A small class-conditioned image diffusion model, trained from scratch.
Model: 31.1M parameters, 32-pixel images, arch uvit, norm layernorm_no_bias, activation swiglu, moe expert_choice, num experts 64, patch size [4, 4], layers 8.
Rows from block 3 of a small class-conditioned image diffusion model, named by matrix and row number. Rows with one number within an expert belong to one neuron, the router's apart. Each number is 500 + 25 x the weight over its row's rms, rounded and kept within 0 to 999. All counts start at 0. Numbers have three digits each. After the name is the row's rms in percent of the matrix's.
After each expert's rows are labels from the 100 images, of 14976 (inputs lightly noised), where the router gives the expert most weight on average: "strongest on" is what is common among them. Only what is clearly more common there than usual is listed. The data: cartoon faces.
# router: router (model.blocks.3.mlp.router.weight, 64x192), inputs 0-47
# gate: expert gate (model.blocks.3.mlp.gate, 64x192x192), inputs 0-47
# up: expert up (model.blocks.3.mlp.up, 64x192x192), inputs 0-47
# down: expert down (model.blocks.3.mlp.down, 64x192x192, transposed), outputs 0-47

# expert 0
router.0 083:514473490481429521532506551513500504531533453519513489529508498493476522469498506502455510489447466528517506528482534452513464481481456501477487
gate.4 095:510493484517509469494532502467498506515471472526495512508497498517496481489540511488452499515501464501510538477465567521486529473491531500518517
up.4 105:510491534533469496488509482501478486501470483484510505477511465533525464501493474507470510542502446500504448518518527534507500469476502537521502
down.4 115:506479539496502502534492507525527499499488530473509521501507486498502495543456437499495470485503514460494529475546493488481486515504548506511470
strongest on: bald

# expert 48
router.48 071:491509495526488492496527484514484527541542504479468531511523478513549525485487479539541478509496500522532473485507514477468496464506494534468479
gate.4 101:529514505537519497503504549461494563463482486470502495498525464527478438507508428499540477515510484528477521502524482527524574471504558463524492
up.4 106:513457513469498528536484500517516446503517549428506455477471510477495518514535513530520513495525486477491519512489513497492503467444535480534501
down.4 103:511547522494488512458516450501512487538491519474495508508490498536478459463547514521490498461559522493506545511513443468453531479557500500499506
strongest on: yellow hair; beard; curly hair; hair colour: orange

# expert 10
router.10 082:526489461524521547487468453506475495490525489517501485517551535506491521471452506494503485489496498500483533503500503510473509518573500496469536
gate.0 078:522504517529501531519506491486494493471526491517510473464511562470451472490479510510533488488494511516449475516547521528499509511555513552477475
up.0 067:502512568511449518553513498544491472496479470545531504522488451526489481528513488480506487545517509520476535493531533508496508510499439496478493
down.0 044:456471523514458503492522510505480460487435526513518506492453505441457459513488488451491559516502474504497495499493464507495514513448437546483479
strongest on: green hair; curly hair

# expert 54
router.54 087:492516492483509491477486482504489520522497495499467498508516485518534510488508531479471465469503502508534481511485489513487492468505481447510503
gate.4 088:521528465523501467502546454447499495490537513509487522514511557462465530466512552479478496499479522532524494489464499493516492485492512518478502
up.4 098:509509497496527503510481527527499449488483510511497493497508505471492488539481498564526488501510490478499472511519507493507523477495477491445483
down.4 100:530498496499538500483510483507507482527505501509509453516440480547501520485474482490514494490460475487561459543476481523501493505503517529481498
strongest on: white hair

# expert 43
router.43 084:489493468502508484557500539518503465466536549474516470491461528493511490505506499484566507529517540514519497506535459450495494539500511505484537
gate.4 105:492454520468486437492526503520550473465488509487485492510553474471526530472505533527472528534501501513482499532502574495529503502497500523548510
up.4 102:516467507471509488482503472526535472486446498501486490526519494489479486469524483501459520511502512519492511510509507527506527499465518494511496
down.4 095:540512533503477469496541489506522495495524478481487515466502490493514485473511447457499515438518468453492543473488490488455510482523499465466492
strongest on: orange face

# expert 24
router.24 105:501477501503484486498514492516494543552519506507488492524497507514542552513523502530497466486528494506537476499485516484479480466470472476485499
gate.4 076:517477481521548502483518470499557496510498516481526501493484487505480506482533482488519486537484561480481493499536503545533494482468465500524524
up.4 057:525508465555435500530498448466467503509516510486495503490511485515450494495483464525531556522517498510525513505507492509481499511517547466483516
down.4 086:516500509484495521467458474533497497477520493523505515469451523527523505507487515478538502450479495479527495495539488512507490490479467480500474
strongest on: orange face; yellow hair; orange hair

# expert 6
router.6 074:462509511478498472473501458483495492468450512487536516492509479511472476480496460455477541505529501446495503529543504514498500561495455473492510
gate.4 096:505527493490523493498467485456474521476517496471498517518532535513486454521488479510544498514497524463475521517481483470498527526488556491507506
up.4 094:495477527460484504495530506559493469494511515493530509553458495494510523470486534490470526515479493501507502488466507521477504510521478503536485
down.4 097:459535493520494537503488481498492505489484483513471519503491485477511518476486482490472485523519450534489498503513515512512519482466505511509511
strongest on: hat: no hat; blue hair; beard; curly hair

# expert 12
router.12 072:501484506538507524545460542492479447475479490509541487470447529514521481487473497474500495516498509507491502495505459478526529542506508494543537
gate.0 107:463482534504527530526530545470460494489466547504497475490499495472491487486530456512495456451501502518486540508544520550499494471537499494524478
up.0 098:459494509497500555471541528502566494538522505520491487493495511423511517470504499491504477462464519506463520504551515519510486466524485516509463
down.0 102:526523526486509454466531515513519505511488499501495552485504464480513491495507521462505515470503504479481494500519471534505436480485522479509516
strongest on: blue hair

# expert 7
router.7 082:533442467458490512520516541500505506505509525539514545512464536481469531459489559495470532491486504489513531485533492507516470511460501486536516
gate.0 107:470501506530489506506514473504459489497505516491500518505498512507511473492459479498489525501467480521564459510491518497497465493504514550522442
up.0 118:510506492512503484445525549468521522520469475486494503453522472522525515517519537488502478528489492461506490485485515538528501497504518482489546
down.0 117:569486469484484508508504486494472486561487503520486522438522477514497524460517514504520476541462526454491489490502503494492516519526485464534539
strongest on: orange face; bald

# expert 29
router.29 097:496543521493499477505485469537533492498515502469473423492491479487519522524531496492480435492507509462455472469478530523467463461548508497478474
gate.4 106:494486533474482511531519474479501491487516523512528529541482476517523497472458513520518502465509504494503501503506498495447521495493498522514493
up.4 099:500509512463551521471550554592498515544494500503470485501472497479504522491529516484461444484487512528519480505482494498530460507511554520548487
down.4 107:521508479445501523500487502491517465471491505481478525507501480529515479492491502475499474517529533478497500498479476556475487499478541509523489
strongest on: orange face; pink face

# expert 13
router.13 081:515469487482540449464509482509507475465493478481449498493518479525495519459490509498508497509455498528450471474500448517548527513514526532457502
gate.4 101:506531509493539500490474494476535513485458517518451542481500517511504463523539525509494474512495463472488506488490508510485502513503454454493479
up.4 095:481530540485491490506501463469498496505467515515472546505514516485520486519538528519493490500507455524494450467464553489479482471483474532508468
down.4 105:510456525494503446511513488466485529511528515493504485502497528511482485476483503525471505489466505513501507491520469517504544493514469545493501
strongest on: long hair; red hair; orange hair

# expert 46
router.46 096:545495474458508487474466472506511518506532512495531490507503483524524538500489493491457491469504462462517533530468542509483483493495504452503534
gate.0 054:505496507518516501489531506498466519559549507499484489541535518547523525472469495507502467473486547517491518535498525489471496493498529510502531
up.0 092:473525534516454499550505503518507466500475480525486515426489480473472478522532528479491514504499480492485443481485496523505496521514452490497460
down.0 086:525495511468535509566500474496491488488465500490527451507493530500512491518456489504458499457500530496498507477460513478461442516498490467477522
strongest on: teal face; teal hair; sleepy

# expert 60
router.60 075:476490525479500489489504495482553462484494518476506492464469524472464462503519492496525536496482531489452504470525484479517464510493491497497516
gate.4 105:476472534512489476506493473518490512550553475494484498505498533462484506452491521526504538499503529478504479448487480461511438495550531447529517
up.4 097:495471523528480453477495496475487508521499497495500505492457486456498514475484529561534548524516497483511489501539516477513484495492529439479516
down.4 095:520501513516467478478529472491479513468464495501493514517478474518488507526478516522519438550477511479526503531470536494555524524478461475454497
strongest on: purple hair

# expert 51
router.51 081:543466499497433509508502528447493499511480490519468525528500501486457495479517502521502530495444510489508504496552508471512516503487515442495493
gate.4 110:529507496503540492480499483511516481536515529454498456505492494537486493555486449448480458503512486516500473509486497495462519490571516496482508
up.4 102:524493504430476493521462543506451496485501489512443504493479484472529486469460527518538490516455458524538538502525530465523492470461549521515516
down.4 105:515532514523508540476505502473448472490539470524509485518482505497515518466471477499480531555465516503488524484505532487526491541473504468457489
strongest on: long hair; white hair

# expert 58
router.58 094:482490514500506497492469483505503485484465486511558518472486481525482493450501502435450539499496476492514520557477472525511499556475464453505536
gate.0 095:495477482476493494482505479511492494513504510504482513510512499574473550486490544481503529469472478529559522516511528491487463518488523479508501
up.0 103:463497513464517480505488493491477447467505531531526493469491495529455490495478498452484511480507468484496507514505489528488489546494525449511521
down.0 099:474495501532495469498509567470497486455490509520502496512475477493505475547499524438479516538550450499481520519499500465518506503513483500502482
strongest on: blue hair; beard

# expert 44
router.44 081:485505515529463498509489495522494489528525520515492506553466459550521518524484500532543547531526506545498500480504462475491504568471459514476513
gate.0 101:516479497493503540479486511529496499500465446470483544522490467489523512472460473494513518484490462498523518524474514514513522505481496532530466
up.0 100:464509517508513491493504471522497513494476490508483513492491520475534535506489552520503541485495468509511506497508491530489507486477451519488460
down.0 099:443522469543494483508460497534442475497511536516523486507523548443505487508510489468514568505523465495487508512505491500474523474553467514486518
strongest on: brown hair